From a checkpoint of a small masked spectrogram model.
Model: log mel input, encoder activation gelu, encoder patch size [64, 2], encoder layers 8, decoder width 192.
Rows from block 4 of the encoder of a small masked spectrogram model, named by matrix and row number. Rows with one number belong to one neuron. Each number is 128 + 32 x the weight over its row's rms, rounded and kept within 0 to 255. All counts start at 0. Numbers have three digits each.
Before each neuron's rows are labels from the 100 clips, of 14976, where the neuron reaches its highest value: "responds to" is what is common among them; "loudest" is the band of the loudest frequency at the time of the peak. Only what is clearly more common there than usual is listed. The data: tunes sung on syllables by a formant synthesiser.
# fc1: MLP up (encoder.blocks.4.mlp.fc1.weight, 512x256), inputs 192-255
# fc2: MLP down (encoder.blocks.4.mlp.fc2.weight, 256x512, transposed), outputs 192-255

responds to: reverberation; consonant: /ʃ/; child-like voice; vowel: /ɑ/
loudest: 1000 to 2000 Hz
fc1.248:153111094113054064073154097145172134148165174152181121101163157135127146079135129162161135163139074115120122080184120127131138070106170091100179134113132086180133187138098179081121088157190095
fc2.248:151125143093134142114087135133118115116093149157130128096175118124136169154137125092165123154135114047059111121175060107098145200048099103166162085155089147224175136146092201082117133124161119

responds to: consonant: /t/; pink noise; thin (high-pass); white noise
loudest: 4000 to 8000 Hz
fc1.187:139091150089122090099132132113101118105144108133130086131133171122058141195097116194144155115116127155148134151140128173169176168215138094086138160141061123202116158134102135121103133173140136
fc2.187:122114191100166157151109204127082113092094123183196098151116124118154137153105111156156150137047133158161095186130155133203164083132136183102132136094104114085123170101138164109139120080112154

responds to: reverberation; consonant: /ʃ/; child-like voice
loudest: 2000 to 4000 Hz
fc1.147:117124056119139129181129064174136147168111140067109147120112157115141111183083165173155038105131144136151146128083083064173151174120077168121142094101118126134165166156132170133124123141128090
fc2.147:181163135095093219159084146131129129130121181124146118142134109090151186156089137093165147130085176129096120168125133146158131123103174055108122133146163096160183065121134075111092114105139136

responds to: vowel: /u/; consonant: /t/
loudest: 250 to 500 Hz
fc1.179:150106149122121097160119115152170113090089064146150109138137080086111101109108158149201144099130175143166068145116164093138171154086175133101144101084131127137169068142120107097162138131173215
fc2.179:180125194164207072154111139140125089042135127184089122112120139082152134127091154177132129105115132171174156171109171125160116168168134129121099189068100150153195090112119120109175089118128164

responds to: clipping; the note A#; first note: A#; consonant: /t/
loudest: 250 to 500 Hz
fc1.462:092119088094086108142127085149098102104155178172179125082152176117137110164116091199151088138125105108051141117159096124127131100098151074091136149136116101166093143118102177161141116136175151
fc2.462:157063188120153130091138125095111153088155099158085118096121106126131206095101148107125146126158141113100104144141132098155092203143048075160095087083120114122116181159129157150107110130110154

responds to: vowel: /u/; consonant: /b/; consonant: /d/
loudest: 250 to 500 Hz
fc1.80:112099119084119097144153147125136112202147117126197136143177086171183160131108114142102124086089111172126125179076133138178128090059137122137113135118175151128112154117128091136103097115099095
fc2.80:103194124099098170113088187127135113094067132107113140140163104100132172123101107116178135112077120136038159169057161151174133198156164096130120176110135064108126104076092116169133112165139116

responds to: child-like voice; the note A; vowel: /i/; consonant: /m/
loudest: 250 to 500 Hz
fc1.317:188111177129063097103065110111144094103075105209127108154094148129088094190144197212152162150154127178106126187112160131110227162148135132163144194114131069122126194141075101144141121118130136
fc2.317:143114100083122163130092160157183115124106123132129174131176138121135154138055109148189128066081125134080136136084124118186132120084177093099082175117167070086144110073133066156073119177121092

responds to: consonant: /t/
loudest: 4000 to 8000 Hz
fc1.419:099150103186110121178103131101151103078154081081101098104106121113123155142142104180201142099175118190163131116108143123154131088150167115094148128140101103072161153134170124168118086165142154
fc2.419:148065118119183093094183116141108144148111092073149144157115137092158086146122100105110143102102126150201174098167090151106125122148137167070168134173149095108114105159091124090129068106152163

responds to: consonant: /ʃ/; deep voice
loudest: 2000 to 4000 Hz
fc1.59:107141105156156128172189160126129116076111068138097121210131184143112157129131082135114123101129153125155155142164142188069153145179060146032128130206170159062094122151144146152164121106188140
fc2.59:131088169110105144143103092113107148172138159081132150104197155147136086107122113060130127133154151089164110131133204118181163093119156143155118072103084119156133097167016079076163075110117114

responds to: vowel: /u/; white noise; pink noise
loudest: 250 to 500 Hz
fc1.277:173112120058132164098108097111136176133109097133153097171155208119127109096130094149153088089156124129151113171132162154116104089096076124146149121056156088079171098172160165098071098136087132
fc2.277:137078178131105154151103085134115143086126075113129129095087069132137104124111130163177194093086100154150118156083186142137120173137180118174060129131146100096162097104142134100111153152101116

responds to: consonant: /l/; vowel: /i/; child-like voice
loudest: 250 to 500 Hz
fc1.496:112125135154127113143106145085185070117116141140109104130150084127155111112119146113115110118131103110071167144125142156156117078060117148107127113045153118099108172140164099124095105154132121
fc2.496:055131142196127197087124107120119153059142108152105119140091053151071139086125140116120137133153115102108137192156174131129121119135163167061099169081160157097124139115096099156112125134140098

responds to: deep voice; consonant: /ʃ/; consonant: /t/
loudest: 2000 to 4000 Hz; 4000 to 8000 Hz
fc1.177:113151131131167181127099139136198133155048107139140054117096154127142142151179177159087135141118131165174133170171107123112114088171094175140139063099154130043128023152135147116158158139131128
fc2.177:059140096120119091152145148135094102094166152117108136132065152141125122110075088063098137144139123091100121066097097142109102113096112083112130187140097108177144142152161112130081106178152116

responds to: consonant: none; vowel: /u/
loudest: 250 to 500 Hz
fc1.360:095131144145133172210128159145096118159107107102139146108142117116098117100088098112173060052162153131110078116139094081141163142163181105114178139159085175154164164108139142136159163126069112
fc2.360:113126150102130147137023125160091123159080154170098119154161123092096200167170176102083123180106131105087106182086119175120191107085182044185094131088131097144143168127106140103096097184078146

responds to: the note F; vowel: /æ/; first note: F; white noise
loudest: 500 to 1000 Hz
fc1.289:115087218204131078152131106122132087133140058166127145144106120136126124131160138144139107055178143167153163094170131097115145115094162153136146069108109177053139108104083182096132120124135150
fc2.289:123126126097157157110029109190111132144126081156082139086161099193124130142080103173151141172092131106090072150142128138123125143152169112104141199135105114026143087117137104151127113163113130

responds to: vowel: /ɑ/; white noise
loudest: 500 to 1000 Hz; 1000 to 2000 Hz
fc1.200:126075163143101115074159093139162101149134107137168146148119161121081163100089149129116120141112119150086145102136097142106128038126097122089096173106105151172109118113099222099136115198190133
fc2.200:116125098146096148145081046150117077139112149100142121086156155089156094155129124083200201153112151178124139120147159124157165094142139118072173130154108084048074181100142068143146141084112073

responds to: vowel: /ɑ/; child-like voice; pink noise
loudest: 1000 to 2000 Hz
fc1.105:198142129129190166149158136168136141130181112145047135124142156125139108147106111101129109176102121080135134095122137136163146096089152097131172092125125098166115127152096133143157124101123126
fc2.105:133117116078118203129066165152152108123120121170175142144181095129209181128079128124176162135122129147081137160088131113190151148110082104153117124094113064137150144032092119179049085133084072

responds to: consonant: /ʃ/
loudest: 2000 to 4000 Hz
fc1.116:086109116116130198117079138131171144131107172113098081139150163100158112173135111135122130182186124071160112163149160171117109136088111092168137074163133147073078116110175071140149175098189073
fc2.116:113154108139128123151166125147118121143159062147099147088109106125117119141105078097119115083176082172108186129061105052108149198126108154090108116063128146170165104082120131091108098155067131

responds to: consonant: /t/; vowel: /i/
loudest: 250 to 500 Hz
fc1.379:118097128139091195087141096117117072107135102134153102134096099125107114106128148033107137089170154144092123076196107130126129094126117104171162151080092158098136162113070071141134094092142167
fc2.379:083147167178090130099129103096110126141127147160145125116099166145215076106124090123116132126156110186112096119181190088071090124122058153178142117121096103145115186137154105137200089080105117

responds to: white noise; consonant: /t/; pink noise
loudest: 4000 to 8000 Hz
fc1.407:154131112128101096086078090143143208073153188136085179083098190136098108117121136138165137170118106148146122102152176123084129158117108130129198140154112126073087145140158125125130082156157125
fc2.407:207071125138097154062090143126101136130125102166173172124170141131174176107053083139168142101129101133089100183119123164198162162126128156094117151171148068095177136061138108141136089134123093

responds to: the note A; child-like voice; vowel: /ɑ/; first note: A
loudest: 500 to 1000 Hz
fc1.377:134146169092157129159148086125143177164127114146100179107132149120150133099134135122103175097117138139153122161121139084149143117128141148139112139123098156096130122118149088130177106147103109
fc2.377:180128132165137117137136113145123107114092168138114107105120131139132135144113102115128138108124099150101117125168088106101161136107125097109094150118166166184102176090083116100102117144159177

responds to: deep voice; consonant: /ʃ/; consonant: /t/
loudest: 2000 to 4000 Hz; 4000 to 8000 Hz
fc1.499:070151120097137179097123152120160193145081112118103157122075154128151138153121142117104135135162122102133133144109075166102086127157147078182084110134167073125111094148168152216151165143105112
fc2.499:083113099154123113161162098125167107145152128163150107164147154091131126171130088131135112128139117126087131158137142075179097146112173121165128134116100134100145144096064121075109087080165166

responds to: deep voice; consonant: /ʃ/; vowel: /u/; consonant: /t/
loudest: 2000 to 4000 Hz
fc1.35:145067141196169064181171160121114077138114147173108129210167079095093105148077099123168158105049151086149113092134149089138145180106124080169169156168039152129072170166108129141153109055098104
fc2.35:119134101098103173081122109083137200131159104132150103093175179146128121136188119158097096134101102162124141098098111144087110070103141156100127136117209165143151122097151155121178143204171143

responds to: deep voice; consonant: /b/; consonant: /ʃ/
loudest: 2000 to 4000 Hz
fc1.444:100131118155131125138205189104112071098126116148080106166118148103108105149117108105138116085130199110157145127143123163078118113145121074109145184160119093138107133201104141116122161057142148
fc2.444:138101127112103154150064108134180193140100149166189148108189148189157149144169117100099120122121116181118090126151145071109126145144207115162071113102144179110153138127088135148142101102149130

responds to: child-like voice; vowel: /ɑ/; consonant: /ʃ/
loudest: 1000 to 2000 Hz
fc1.336:127153108089114138131111120115129071089125134111119113159148104072150098124143153056179099120089087115091137119111139158083086115177108099135157162194131179160119064086127082137041132096123119
fc2.336:124141102116170120150107122129166117151088095112140062157189142159167087133106150134095096118153162177195148186123120124120154087108154060133103136082185130079135109085119138127097115148106152

responds to: child-like voice; first note: G
loudest: 250 to 500 Hz
fc1.25:129131132126144149107109080139092101180077126077114088095087057163158140149126139114175103097112129075114136205162090154146105151141186077113115167090156173099104074181086095155108151131112142
fc2.25:151109160196176126105115126029117133120171122202128099118149185070149225100154143168133147172179139128161073086129107049094108147155140108135155108147099121160128166182147136111150105065132141

responds to: reverberation; vowel: /i/
loudest: 250 to 500 Hz
fc1.347:122059155148128109178141107115125162119062139082155110146128104086160124129110099102136124117050118096186101155133171168139110074114143142185112081158141102137099074079128149119157114122117107
fc2.347:186101121115131142148165135080095120144062098094127141092100053177170136113108097147150169187095143174106082121104180034138106130101139167115139115157173113154147134110147229137132086149161153

responds to: vowel: /æ/; deep voice; white noise
loudest: 1000 to 2000 Hz
fc1.326:126116161143189157123099117126119061150119105124174080142122112129127163190103110131103128180100108071134114125086169151183092108138125105141142108064089102108157104104134086139145085049179152
fc2.326:130120133101135123095107139066150152092198114061110092152172130186148115159093137109191157106090156158092143086103194180145147079098222173143163114113103155146147111125133132155086105097099133

responds to: vowel: /æ/
loudest: 500 to 1000 Hz
fc1.442:107170158129087124136144125143154086115075163142143126128113115164132126097116128106099144099158120098147154142110107141135101144130146110098081153115139148137116099077148182074143155111135185
fc2.442:125134108163129168081098093167122091143092125132137151129128073198071152106050164098178173148129172160115112130108183132088181191130082145162158130100142138152169124161151096157145146121151134

responds to: reverberation; consonant: /ʃ/
loudest: 2000 to 4000 Hz
fc1.95:180121131168139131159162126131100202127158106142117145153090120097147083143071146079086163148159114090134144093120114083105094122142111179122094138051126063125098127163159195158123105120134101
fc2.95:072166136101110109122140101071134065142125147087145166088145094127069180107146141135132106100106112175105118161125121112168116126078150111113142125140096164098091152066183080133100144147155098

responds to: the note C; clipping; first note: C
loudest: 500 to 1000 Hz
fc1.140:123138192142159096085110107150194140135108151120099147149144142107126124121114119101103151077118143145119104161145136138132148161167099105121086090095202106139094148160097122125085138094143174
fc2.140:192127102064113115108086158156133149107103121108145162089153078121154147142126174133190162106104142123083104136090134134169116108114105141149118151126148107141133102088118106112090096118138153

responds to: consonant: /b/; vowel: /i/
loudest: 250 to 500 Hz
fc1.149:141146152181121127140148131049136085065108135146160104139138120087124134149098129114193169136126210201143028149106189139047118111069159100087140147125149127122086156108156191140160159129142133
fc2.149:126131179157138162135156185136177116131163149133121114151114079121103142107180114167122140111205111180129126074153139104118203162125100131121126097141101142053133158131110198070144132086126154

responds to: vowel: /æ/; child-like voice; the note B; first note: B
loudest: 500 to 1000 Hz
fc1.457:122116113129129087131130147134118168091138126131169169079132092134085158085168143118158133085166142142104111140164144117142127174109182125133142110141109163122044139185061128147132125131144149
fc2.457:164176142093123131120047143135149145161194106108075166104095127148150122149179072079138100084131120092141167095130114151137100169117192160135174157126109111125156075153135136097106154083126144

responds to: thin (high-pass)
loudest: 250 to 500 Hz
fc1.110:099121110124102102070095121068083089134191114146149091149128100138173175193152048165130087067129067205107086139109111132114112103138111133177107097124068137069093083101124116140145115170142137
fc2.110:140183068110092123119091214166096184128118086150103159168136138157129126163106178134130108125182085179125086159153122138116189148155137169118065083114137130115118193100146114070132195121082168

responds to: vowel: /ɑ/; child-like voice; consonant: /t/; pink noise
loudest: 500 to 1000 Hz
fc1.128:140170144138123117097166141139141094125111112145167147096167055115132146164156161131168109129118137071130108135119068106082151117066154179108102195152166069140144104130107128054144063109105107
fc2.128:144150054123114170104157125175163114140164136151114193118167085153082096191100123128086154117102096111099153146120130154179148140097141132106178172089125145064057092088047133141142130131112160

responds to: white noise; vowel: /i/; pink noise
loudest: 1000 to 2000 Hz
fc1.2:118120118143154038125083073119150166107158185101073184119146095139100108136095077113169125142075106115167122155185163148131099097134040152162142124166100117120116185119126160121152103148136072
fc2.2:148172164115120114123180105155073121160114151150097162087078124134069116141157068156113157108095132102098153108129078106156123123160091144139127094131142149181086139149130110155083132147110105

responds to: consonant: /ʃ/; vowel: /o/
loudest: 2000 to 4000 Hz
fc1.292:170168131117152109129141155115155135113156068122164143183115176105136089107180080119091165188101112066208196118173078159100184087148075159129160110124167135053093088180109151163131145092169112
fc2.292:208115117100080131219152087096055085111104166139077064134218119110116119086170097100155097147121171142133143104176117094095074082078117192146163127169120114159119107201139107140159159151123174

responds to: vowel: /æ/; low voice
loudest: 500 to 1000 Hz
fc1.218:186092127113137096079090097146085126099086090128138128165110115141134083119178051131125112107127093118248105122078141132185087130102142132199137085114113145154134107126122088127092060073132155
fc2.218:165119111162159071121094141220063077121096165136111133192123144169129110109140100137123130127127110124170231061048131103173141143111155144137152100122132095127109138126124096106123100163199096

responds to: vowel: /u/; child-like voice; first note: G
loudest: 250 to 500 Hz
fc1.168:103138110131127142149146112098077133108118121101130145097169146147108130167119117158116131121137120139111169128112168203070141092157121156153110133162154183143104119138141160094131121088158061
fc2.168:166214142113168068162158095176154114155152195146091107122141116117053111136094093110055123162150166132171132153124144162101095204099155094150192103099091093108094136093116119138159096120147184

responds to: thin (high-pass); pink noise; white noise
loudest: 1000 to 2000 Hz; 4000 to 8000 Hz
fc1.455:087155102138080182146097077088077094145133135145120159118092097127124166140157132157131127164141149182149110138158167103033101102143129092121164105113131123107131096118101151152152121077171098
fc2.455:166098134102104129130199174116102094133100134142135123142092048130177152165123130130159113103111153141131084076147181100097143127158184159143152075139112111115180130103149091095130101090054130

responds to: consonant: /ʃ/; vowel: /u/
loudest: 2000 to 4000 Hz
fc1.78:100152138159126124133099157139110102078093121176150178133161119129106052119179100060088161179175111133191192202162153161173136159169080105107124128209173164109164118139109126154208144081163135
fc2.78:164108107134158169135166102103169169143139095166148111144074120107124149050153154181180141105120126128127035095111116118117168112070197215156102144118165115073111106158158105171133104125096137

responds to: consonant: /t/; white noise; pink noise
loudest: 4000 to 8000 Hz
fc1.86:124087113144093132146075141062049072087123143141156129098153133110051152128155077098136184083077072184124166157147109107099126139106147195072136111168097136079180144096134186175125108136099185
fc2.86:069102088120175130158116122051129109164157140125187131160165184114098075146129111125148150107116091108171128198126140149084172082080086133088098174131086159094084058147133143170107174091150162

responds to: clipping
loudest: 4000 to 8000 Hz
fc1.368:116091119144140132151186155109104104124167135116152172155095081152151102198121174121081124177131131127148090121166142185111088135135118091103081125092106215124162122185062152105122110150107127
fc2.368:187127144130119069134194170122138149127074146119151082140131125101128148136143157172155064114123122151116110134128111132067151136126145109161130043131151119121059089161084158103063107195116153

responds to: clipping; vowel: /u/; white noise
loudest: 250 to 500 Hz
fc1.146:100161145183209152115152139101100090115047089118127146118206154132190138169130121060088160089085084137057081132073115106197133126123164174118159150125099103105140130124173160158106096075111110
fc2.146:146155060145162115131061103171119170120118096156094100132133096116110110166113088147174101136085109075097140143128123098133110106085163092123151179129165152196114121157168144118111172149145168

responds to: vowel: /æ/; deep voice; white noise
loudest: 1000 to 2000 Hz
fc1.319:172172158112112124091157102134108134142169108183187145160165148160142125133108164157143068123140130122126091137115116143142129133153124054099127097127120130124090083106152089204118076121111103
fc2.319:125202052129098117140111151145134156172210174102202083163120134115143123125109176133158130085141189117132108125106095145114107168073133192134130133119105152137159151096111102133103098118145167

responds to: thin (high-pass)
loudest: 1000 to 2000 Hz
fc1.422:099109136184123110178096129109143136159149114095121085067128162128091103125096173165118123124033120141123136135069140107079106095150128136103137101095107095137119135135148126168143097195163132
fc2.422:141128117091118149147154164114128086102111164151131104108129183107148139135143118130161129086080155170128091147089134101146119135186128140104150116173163113148121081153131112095205086101102118

responds to: consonant: none
loudest: 250 to 500 Hz
fc1.141:119107182127101096146163113165138115106075115089210141176107102189156118160120162107131062137123105078176126090130170135110128048167112145159160111175068109129095113101100118136143116068122140
fc2.141:092084133073060093176126114202164132147167085168166160092071044148168079118133092145119108133106173130135114138113149177118158088114104164140133110179081096031097136084113119127092137095131146

responds to: child-like voice; the note E
loudest: 1000 to 2000 Hz
fc1.428:188097157159081088129123166096126072158124121133117212141141125150156123088127102103151117124142078087133097078126135147117122135108178115194155107144132243097099131064115122121141166091124171
fc2.428:109110150059112137117082112086154078101133083091051138149133194148062125136114171110141102138159168113096163118122118145118157174128165160108114122054156136112125132148126141092096084125061120

responds to: white noise; thin (high-pass)
loudest: 4000 to 8000 Hz
fc1.30:083109134159147121144132164090101120153134161071125113123122073126132102134089161187099151191097162140142153143113116176087050176112048129094093083101109151152132166178094136188108045136163088
fc2.30:146132134149124112148113130098069102140055122124182084158088138130129152137132024168115107120142126146139074055096131109089146157128168182152165087167129132141074065112127163061137131167142173

responds to: reverberation; mains hum; consonant: /ʃ/
loudest: 2000 to 4000 Hz
fc1.353:137157104157086000132121170157144152129107142090119157103159122177120132151062099147160196148124103122168127121166119123088105134083126129141160099117154075107087108115148167102163138194195187
fc2.353:129126082118158168163097102170142151156164131107114176109109173124123102132147170136155063140116165120184093116130138089095065123085180075124147105147146185188145126135131091110111127114130108

responds to: consonant: /ʃ/
loudest: 2000 to 4000 Hz
fc1.213:151151109175138164094127078157160124095097115146160074149118162147057088104144108162084115160189113127129114139185201172124076119184094097073134069175155107044063054168130154112175148125188200
fc2.213:090097142098111104146158125081193147161132137053091118111064110115188169145144151075133148126144133124083133119144051170122142098114118151149185157106151085107162161183090156134106153104105084

responds to: vowel: /æ/; deep voice
loudest: 1000 to 2000 Hz
fc1.107:131118116075085123130094133152135078159067059063109143110136174136123122193132105117134085095139118094157164124103091169166134128055145113113144079097118119166167104142076116123130123034089128
fc2.107:162118110106093105140058159135110144221129108075185091195107128134154142109151136140145076082144058141174137148066165142130121181066185144194137082116100175124159075094114127151123141107137142

responds to: thin (high-pass); clipping; white noise
loudest: 4000 to 8000 Hz
fc1.414:076130157114169071161153123193128091083150133108113085166133129173138107087141136064102172112078094111152150138163097132180122167113134098156137092129118127120078128182068165174161105183222068
fc2.414:164081128087060182110068156169144087117127175175147134080109106106175193166088138132165123079116121156082164182119119098155127102106114111145128115096147146134145138114138127168101108189067105

responds to: the note C; pink noise
loudest: 2000 to 4000 Hz
fc1.430:155114123127138074034103121177109101112101100118127130125162149079130159191151132175123090090119110113156120159095126115095093196142129125173107170136118145146032119125168073133102125144130122
fc2.430:164125136095134116185110127142184126085066137137135165134146138092094091180155205175144176062130157104067165106089129092134138151128171055174117103083145136109135156108138090143075145194151118

responds to: vowel: /e/; vowel: /i/; pink noise; white noise
loudest: 2000 to 4000 Hz
fc1.55:074147091138098132029092126130141176141116140125114173098089102174145117138110072099136085102153064155109088131101138083151105138157116100047151166145145176146128157205125158113143098164095081
fc2.55:144129116109108159059075156176140157085082133136186150141102101162112150139114104080123083127136139137119117122115114109212133134133149122099179175150167157132125179176111084099164153135142147

responds to: thin (high-pass); consonant: /t/
loudest: 250 to 500 Hz
fc1.392:103134142158117147146178108115136111120158115124127125137083143111141182150126103150143083144125084154153089105128103105160153130108164219168116154127164136128084082112112123110148114116153126
fc2.392:105149125149145139147149121172177091121113108126096077152135056129128103160140107131185125158128155117115159104120165122112180084170120166163133194161125078146131155124168135062130175142115116

responds to: reverberation; consonant: /ʃ/; consonant: /t/; mains hum
loudest: 2000 to 4000 Hz
fc1.108:136152117177140148155153091198132129148132134119161125163158135127161094180135157203179115129133079144134122146089188145115112161152110093119149098184196165124162154058120119084100155093104143
fc2.108:137114177147139094148149034063091140127114120183107074121055129131096090141172109121096141175144139108213133103181107141129097101131111151124116094076083138136130071184121145148167096116190131

responds to: clipping; vowel: /i/; vowel: /e/; pink noise
loudest: 2000 to 4000 Hz
fc1.345:126148100139103110064112108145132171106175063150112171109127072138122139138128087132105046156124127157092122163134130051153130167172108105101190143093143149143151179179129168158150117084139108
fc2.345:161164094116095110068073105162159123113093071148094152138168077125136124136112074086095075124089142157076141120090131137217124097115182160136189163137139172088118125195126157144119115134125132

responds to: consonant: /d/; child-like voice; vowel: /i/
loudest: 250 to 500 Hz
fc1.77:163150114142101214172136160164141147133117110093105137119133157140052079166158193112162076121101077119128120096110091119094118086152151121184102150112108112165101122127093113180162152099129105
fc2.77:188180171088112188134146190148098101144108188078145179124134053110066150115156189142099122148120127103078145134107121178150144172157173095142164149172197171145154099155086148166093142152143105

responds to: child-like voice
loudest: 500 to 1000 Hz
fc1.174:123112165121166176057139134113069094108093177148083128113145156169141112106185180136113162152135066124092104143159105107135171154186142140078180119102139150120119152150123180099139156080129125
fc2.174:145101101113161213130133127138081141140126180180119085122139145139107169071170131183106171150117150143088085133145122170113212161161117136094166104085168125130117126128099129104162115122091062

responds to: reverberation; the note C; vowel: /o/; pink noise
loudest: 500 to 1000 Hz
fc1.69:131135128124147112145156120166103180120145153165129090129138122095153148114089149193135120125128072134118116114154174144167128170163152142151137061146170202161156149184139158186120043156155077
fc2.69:180135158127136145140075172198101139115092137149095114064128060079171154148180161135136154091150133090110124110096167109158115175121135144171141132126150156139107212194146183092110090128168108

responds to: vowel: /ɑ/; consonant: /ʃ/; first note: E
loudest: 500 to 1000 Hz
fc1.397:105151120083150119149162143150144134107112125096131120083147127142141109110095160102177101090083088134077178161078152051158105078102158124146095129093153179204179091206136117125106097130076133
fc2.397:137169143163127162140181143176082113148116134031160160128158149127149189063079163208125125080123123169082125164202102143130124110165197082160179146158196122189146138129075141159051124148104121

responds to: consonant: /m/; clipping; vowel: /i/
loudest: 250 to 500 Hz
fc1.252:102155096164155180115159094170118046195120138107148162154136133117135128158109132101094107107088113195109084129144094140163117153166138159131123194108110138059131125096100153152059179178079152
fc2.252:143114158168166105166170156172101091140095060136129125109127088114135114099085145103149145101107182181073141117135094209235148136123102158161158124171104151093144109079149181136159168144114109

responds to: vowel: /æ/; child-like voice
loudest: 2000 to 4000 Hz
fc1.67:182144118161137082171145068076081095129127061161151168141167118171166104111142085089164131093097126081062120069111147102142099159146110104162146107119098121091079121109173127151182133143122122
fc2.67:172161116077165216096085113123166114141169200144113120174128128102131134196070111166125130101142138147080167112038132157163106154108140092094095185135156146125068168179092136156056116054135093